config.toml
arch = "unet"
model = "text-conditioned image diffusion model"
dataset = "dead-leaves pictures: piles of overlapping shapes"
train_examples = 72500
image_size = 32
horizontal_flip = false
conditioning = "text"
objective = "edm"
cond_dim = 128
tokenizer = "word"
vocab_size = 39
text_encoder_width = 320
text_encoder_layers = 6
text_encoder_norm = "layernorm"
text_encoder_norm_position = "pre"
text_encoder_activation = "gelu"
text_encoder_mlp_ratio = 4
text_encoder_head_dim = 16
text_encoder_fused_qkv = true
text_encoder_bias = "none"
text_encoder_qk_norm = false
text_encoder_parallel_block = false
text_encoder_inner_norm = false
text_encoder_positions = "learned"
cond_dropout = 0.1
norm = "layernorm"
activation = "silu"
widths = [64, 128, 128]
blocks_per_level = 1
scale_shift_norm = true
attention = true
upsampling = "transposed_conv"
init = "xavier_uniform"
residual_init = "none"
optimizer = "soap"
beta2 = 0.999
lr = 0.0018
beta1 = 0.95
shampoo_beta = 0.95
eps = 1e-08
precondition_frequency = 32
max_precond_dim = 1024
one_sided = false
adamw_lr_other_params = 0.0025
grad_clip = 0.5
steps = 14300
batch_size = 64
epochs = 12.6
lr_schedule = "cosine"
final_lr_fraction = 0
warmup_steps = 420
weight_decay = 0.0
adamw_weight_decay_other_params = 0
Rows from block 3 of the text encoder, named by matrix and row number. Rows with one number belong to one attention dimension. Each number is 128 + 32 x the weight over the matrix's rms, rounded and kept within 0 to 255. All counts start at 0.
# q: attention query, key and value (stacked) (text_encoder.blocks.3.attn.qkv.weight, 960x320, the q third), inputs 0-159
# k: attention query, key and value (stacked) (text_encoder.blocks.3.attn.qkv.weight, 960x320, the k third), inputs 0-159
q.108 [109 125 142 100 135 171 129 142 103 142 143 135  96 172 112  82 155 173 106 123 129 120 153 138 155  95 123 120  88  93 136 132 110  74 159  96 121  82  90 160 137 172  88 122 107 129 145 128 177 137 159 135 155 102 136 158  89 119  84 163  60 112 167 115 143 113 163 135 158 103 166 140 145 130 123  84 130 133 139 150 117 150 139  59 200 147  84 148 102  99 127 179  99 100  98 132 125 143 145 139 135 161 144  99 142 125 102 113 108  92  85 147 118 179 129 152 114 156 136 106 134 134 125 121 127 145 112 137 106 149 133 147  97 152 170 134 132 105 129 128  72 126 183 101 122 143 145 110 141 149  58  98 144 131 121 101 144  91  95 117]
k.108 [146 137 121 123 150 112 134 138 102  81  94  90 102 125 100 130 177 119 106 134 174 130  95 172 117 153  88  70 126 128 125 184 165 123 137 139  87 140 135 117 181 145 157 157 110 172 120 107 112 111 142 129 148 103 152 125  98 144 125 156 132 171 115 139 173 132 141 118 125 130 111 107 133 109 164 177 129  88 104 157 126 138 113 162  87 130 172 120 192  92 102 136  97 140 116 139 132 145  98 139 164 102 126 133  89  83 118 136 142 181 137 125 141 151  72 135 116 108 154 139  97 124 155 117 122 151 145 104 155 189 124 150 118 160 107 112 115 139 139 126 151 106 103 118 125 160 131 130 141 165 145 133 166 117 148 131 122 136 144 112]
q.109 [113 160 146 133 174 125 106 151 134 165 112  91 162 110  85 100  70 143 152 129 130 110  58 111 139 158  75 122 131 102 126  87 101 147 142 180 187  61 143 157  77 154 123 137 151 147 109  96  80 170 109 119 107 135 149 156 185 166 104 152  94 118 142 162 108 177 164 105 148  96 133  92 127 108  80 117  72 110  98 158  54 167  92 132 119 143 129 110 131 130 139 140  98 186 149 176 122 161 134 178  98  84 157 101 102 170 119 131 134  60 164  87  99 157  73 135  68 113 152 154 218  69 110 140 155 125  69 125 128 134 100 106 147 127 137 144  86 125  94 152  97 124 125  80 140 120 123 184 158 160  79 182 126  74 177 159 172 127 175 140]
k.109 [113 186  87 141 111 119 113 131 126 122 138 163  76  73 158 110  88 158  98 126 119 153 140 125 131 153  68 223 144 137 145 126 184 152 132  97  93 121 175 122 112 114 115 204 128 169 140 116 164  82 176  72 142 124 107  80 134 131 124 188 165  94 120 112 151 120 121  85 117 112 128 140 115 152 151 132 125 103 109 118 145 145 173  88 199 100 184 115 129 167 152 120 153  83  78 138 112 138 109 116 151  99 135 147 141 138 152 188 124 181 159 100 163 163 135 138  76 130  69 130  82 185  78 126 142 140 155 130 112 193 117 113 120 125 170 165  74 134  84  84  95 153 142 173 165 156 114 139 111 172 113 104 119 111 135 166 127  63 128 140]
q.110 [ 98 107 121 137 136 156  91 163 167  80 146 131 106  99 135 142  95 109  92 155 136 191  83  92 126 121 174 142  53 178 104 138 142 184 108 146 137 158  74  98 167  89  95 151  58 149 123 152 144 167 132 121  93 125 182 108 135 145 199  99 128 122 129  90 133 154  91 119 155 160  85 160 161 146 153 141 117 148 106 120 130 141 102 145  89 100 152  72 164  90 163  78  89 110 113 139  81  58 170  81 152 158 138 116 139 113 110  44 117 162 123 144  85 130 145  98 138 154 170 116 123 135 170 119  86  96 145 115 151 104 147 121 159 127 169 110 173 125 155 134 122  77  90 190 164 163 136 144 171  81 126 121 152  70  81 127 136 128 130 153]
k.110 [119 137 148  89 146 156  78 112 126 120 164 104 149 106 105 122 117 169 150 129 104 148 170 135 154 124 116  97  82 157  74 116  66 111 144 159 106 167 110 112 141 115 132  82 148 146 147 163 122 107 116 196 119  88 125 125 148 145  78 100 147 129 170 118 121 101 147 124  96 185 183 139  99 124  94 116 171 134 148 120 151 125 135 109 121 155 125 118  94 107  86 126 127  84 135  64 164 128  76  99 119 175 172 151  68 146 110 125 134  64 129 158  80 165 152 131 190 144 151  78  92 118 153 114 152  78  94 173 101 164 109 145  94 171 164 106  80 140 110  72 174 129 102 133  93 126 118 151 163 145 129 111  90 111 185 102 153 178 163  91]
q.111 [ 96  72 162 127 157 116 148 133 117 125 125 121 138 129  67  45 113 184 163 135  92 132 180 154 134 144 118 141 196 127 100 144  98 135 139 111 156  63 162 158 116 144  86 138 130 171 155 108  99 100 155 150 119 208 141 134 182 130  81 153 107 111 165  99 110 197 157  87 122  93 154  99  46 117 132 101  99 122 168 138 181  95 125  82 117 109 138 112 136 113  82 113 109  70 133 149 132 181 113 255 126 164 145 145  97 164 130 144 116  83 129  96 176 110  66  57 100  96 116 102 163  54 151  97 134 198  90 112 101 142 159 146 161 109 153 143  98 146 133 162  89 174 225  91 155  65 101 141 105 133  70 125 130 117 151 174 116  74 130 158]
k.111 [162  95 185 182 140  94 167 104 152 105 181 135 105 136 153  73 114 119 140 130  82 116  84 145 128 114 143 169 206  51 167 141 146 139 158  99 174  88  97 187 135 147  99 173 165 111 152 150 118 143 137  46 109  88  95 129 132 160 113 128  83  78 114 102  87 109 112 152 145 158 148  97 206 124  90 126  92 143  86 116 130  98 155  95 147 146 147 127 199 102 147 160 101  85 102 151 101 146  82 142 201 114 130 152 112  42 123 148 137 175  96  69 109 119 124 115 128  65 127 132 123 112 138 145 133 103 157 148 187 181 126  95 123 137 113 153 114 128  97 141  97  79 186  94  81 212  83  84 117  74 121 101 135 104 162 105  58  82 140 118]
q.112 [116 211 133 105 107 158 141 130 172  89 162 177 113 130 112 129 157 148 115 154 116 138 135 124  79 128 110 156 145 169 138 161 118 159 120 108 150 141 152 139 105  85 186 174 133 143 193 147 188 139 105 141 106 134 191  77  65  98 180 154 152 144 105 107 142  76  68 121 125 116 154 162 160 140  74 106 156  73 223 126 112 183 128 110 126 123 128 150 147 191 105 128 158 108 124 123 179  96 157 102 142 135 154 146 112  75 144 103 118 136 174 122  96 159 145 126 112  75 165 144 192 115 120 184  78 119  88 166 119 184 114 138 203 102 178 119 136 105 118  93 109  70  92 179 165 160  84 104 133  65 160 137  85 128 139 127 145 114 115 115]
k.112 [169 150 170 146 103 113 150 113  52 169  96 144 170 181 150 173 155 187 161 135 140 166 184 149 161 113 131 172  99 134 115 147 112 129 105 171 141 161 108  97 106 117 103  76 191 120 150 142 140 200 112 114 128 120 106 122 115 114 146  49 140 131 193 123  60 142 172 136 147 121 106  96 158  98 121 112 202 138 121 114 134 180 135 139  67 149 127 101  88  87 135 107 114 136 170 127 148  81 121 149 172  97 116 105 155 127 123 119  86  74 125 107 122 136 105  76 157  89  84 129 174 126 193 158 128 115 150 141 101 112 115 152 107 166 114 124 135 155 144  84 133 174 160 124  89 180 116 143 147 126 167 134 132 113  95 141  90 145 149 125]
q.113 [ 96 134 141 171 176 143 166 146 105 113 177 127 160 116  86 120  87 168  42 143 127 104 151 123 113 134 104 109 189 169 148 173  77 147 176 180 111 128 154 130  99 112 105 121 105 169 182  82 159 105 126 188 144  57 182 105 128  58 155 114 130 195  96  74 104 100  91 154 175 157 159 129 133 135  98 153 137 159 185 134 127 103 134 135 121 112  74 140  99 123 133 141 140 104 121 191 183  69 117 121 120 120 143 123 114 158 136 126 189 121  90 116 102  96  88 105 131 146  92 129 122 146 180 132 178 116 159  86 139 169  57 128 173 109 137 129  69 123 117 130 216  68  81 173 165 130 108 162 109  94 105 151 146 188 127 107 148 134  97 119]
k.113 [156 126 113 144  62  72 132 106 139 122 113  86 157 117 195 120 137 122 109  48 127 152 158 163 134  87 183 168 103 118 125 170 133 109 133 139 109  54 165 132 108 172  61  74 180 131 116 179  70 110 143 205  93  84  96  67 125 200 110 136 159 118 135 148 148 133 142 169 166 133 127 100 177 145 184 174  89  72 218 142 148  63 111 143  88 121 207 132 103 169 208  94 158 188 115  75  94 190 143 178 187  81 141 126 139  89 163 168 165 128  60 170 200  76 101  27 132  84 154  91 165 117 184 182  93  92 132  95 132 138 129 125 109 149  65 150  92 166 202 155  95 106 110 117 106  80 140 192 156  79  57 126 167  81 109 111 104  97 144  84]
q.114 [126 105 135 182 143 135  86 142  88 106 114 153 144 179 103 156 109 147 133 163 103 131 127 136 194 132 124 149  73 116 194 139  60 100 163 191 120 108 130 164  93 157  73 142  93  81 126 155 182 147  45 103 144 194  88 183 123 132 106  75 105 160 201 137 149  85  88 148 118 145  75 173 191  75 198 109 154 103 105 164 119 154  95 178  73 126  77  82 141 179 102 107 111  77 132 137 141  84 133  80 160 154 130 188 127 138  91  96 142 165 115 120  51  68 105 165 155 158 144 108  90  61 102 151 175 158 129 107 155 144 170  79  88 137 167 131 152 155 178 186 179 125 115 111  53  99 169  96  62 135 114  94 167 104 122 105 104 164 137 118]
k.114 [181 110 172 186  87 179 137  99  86  96 133 151 144 190  78 117 116  86 157 138  94  90 105 101 188 188  74 174  84 104  77 122 132 159 108 143  90 152  76 100 121 148 170 161 100 140  93 129 125 180  70 140 163 176 138 153 152 157 161  61 134 100 132 157  88 118 134 141 147  92 120 140 161 149 138  74  58 154 137 111 169 127 207 132 141 175 181 105 170 182 107  79  93 142 105 102  60 168 188  91  93 156  79 119 145  62  92 135 119 138 127 113  42  90 139 195 108  92 115 167 162  89 131  94 137 154 149  72 139  81 122  75  77 170 136  24 188 107  57 145  70 119 148  98 135  99 158 120 143 114 222  89  98  91 174 122 141 205 181 110]
q.115 [142 129  93  93 144  59 136 151 138 152 130 131 102 138 168 128 161 109 168 121 163 159 161  85  92 165 149 120  95 150 143 183 105 128  92 141 159 106 101  71 138  80 164 152 167 131 164 126 108 118 126 116 147 124 115 149 109 183 152 136 107  74 148  71 121 165 137  56 170  99 160 145 138 141 140 144  68 102  98 117 118  96 106 146 124 103 105  99 136 103 130 203  71 150 141 151 167 126  94 139 114 151  87 140 108 104 161  90 105 109 169 159  97 105  70 165  91  79 149 140 157 129 165 158 156  83 166 129 129 156 100 148 152 171 144 154 146 102  94  78 108 127 168 119 184 196 120 105  95 108 148 120 159 167  89 164 121 128 107 128]
k.115 [119 108  63 155 100 164 120 218 205 149 105  63 124 159 149  96  82 195  83 141 171  99 143  89 153 159 125 136 211 151 186 133 117 148 117 143 114 107 155 146 183 114  95 142 135  89 128 143 168 157 121  95 103  94 150 162  93  92  98 114 156 241  87 145  95 149 147 108  79  35 142 117 115 164 141 141  95 132 116 113  94 111 129 129 184 200  76 129 131 121 116 128 127  93  88 143 144  99 182 114 169  88 117 194 131 173 156 128 137 149 155 161 136 155 113 125 114 139 143  57  66 171 133 127 138 144 124 144 135 159  89 169 131 112 153 165 131 133 138 183 114 142 138 179 137 183  88 116 160 147 121 106 110 144 129 113 130 102 146 102]
q.116 [113 159 121 147 145 163 191  82  70  63 182 121  79 119 136 158 162 146 129 102 135 146 160 112 127 121 115 140  65 205  79 160 140 144 117 189 184 155 173 145 102  83 151 170  95 126 127  99 166 131 104 148 137 136 163  92 115 112 186 129  82 118 116 103 135 102  94  76 163 148 183 170 190 145  93  73 142 177 109 128 116 121 139 108 162 108  89 106 168 117 117 140 125 151 153  79 123  68 109 171 125 131 142 117  29 113 167 153  94 163 139  28  85 139 181 100  60  95 177 147  91 162 135 133 157 114 138 104 198 173 131  83 171  78 204 168  89 127 100 109 118  37 117 147 183 177 117 118 131  80 187  93 124 139 148 150   9  98 126 122]
k.116 [164 140 153 226  99  77  73 161 106 173  78 115 162 199 132 191 146 127 132 181 110 111 180  59 147 130 138 167 129 133  79 110 122  54  79 147 114 137 130 126 103 148 166 105 141 101 115  95  92 134 148 182 127 126 170 144 148 124  35  86 147 112 133 186  81 117 116 207 130  91 131 108  69 176 149 153 183  92 174  99 186  83 104 152 127 114 120 149 112 167 131 161 122 181 105 105 143 154 127 107 180 164 149 104 166  76  86 119 111 119 114 137 153 155  95 139 104  67  79 134 145 162 135 144  74  94  98 125 110 163 139 153  78 151 107 118 160 130 116  93 144 158 139 155  83  75 151 197 146  74 127 143  70  97 138 158 121 201 131 135]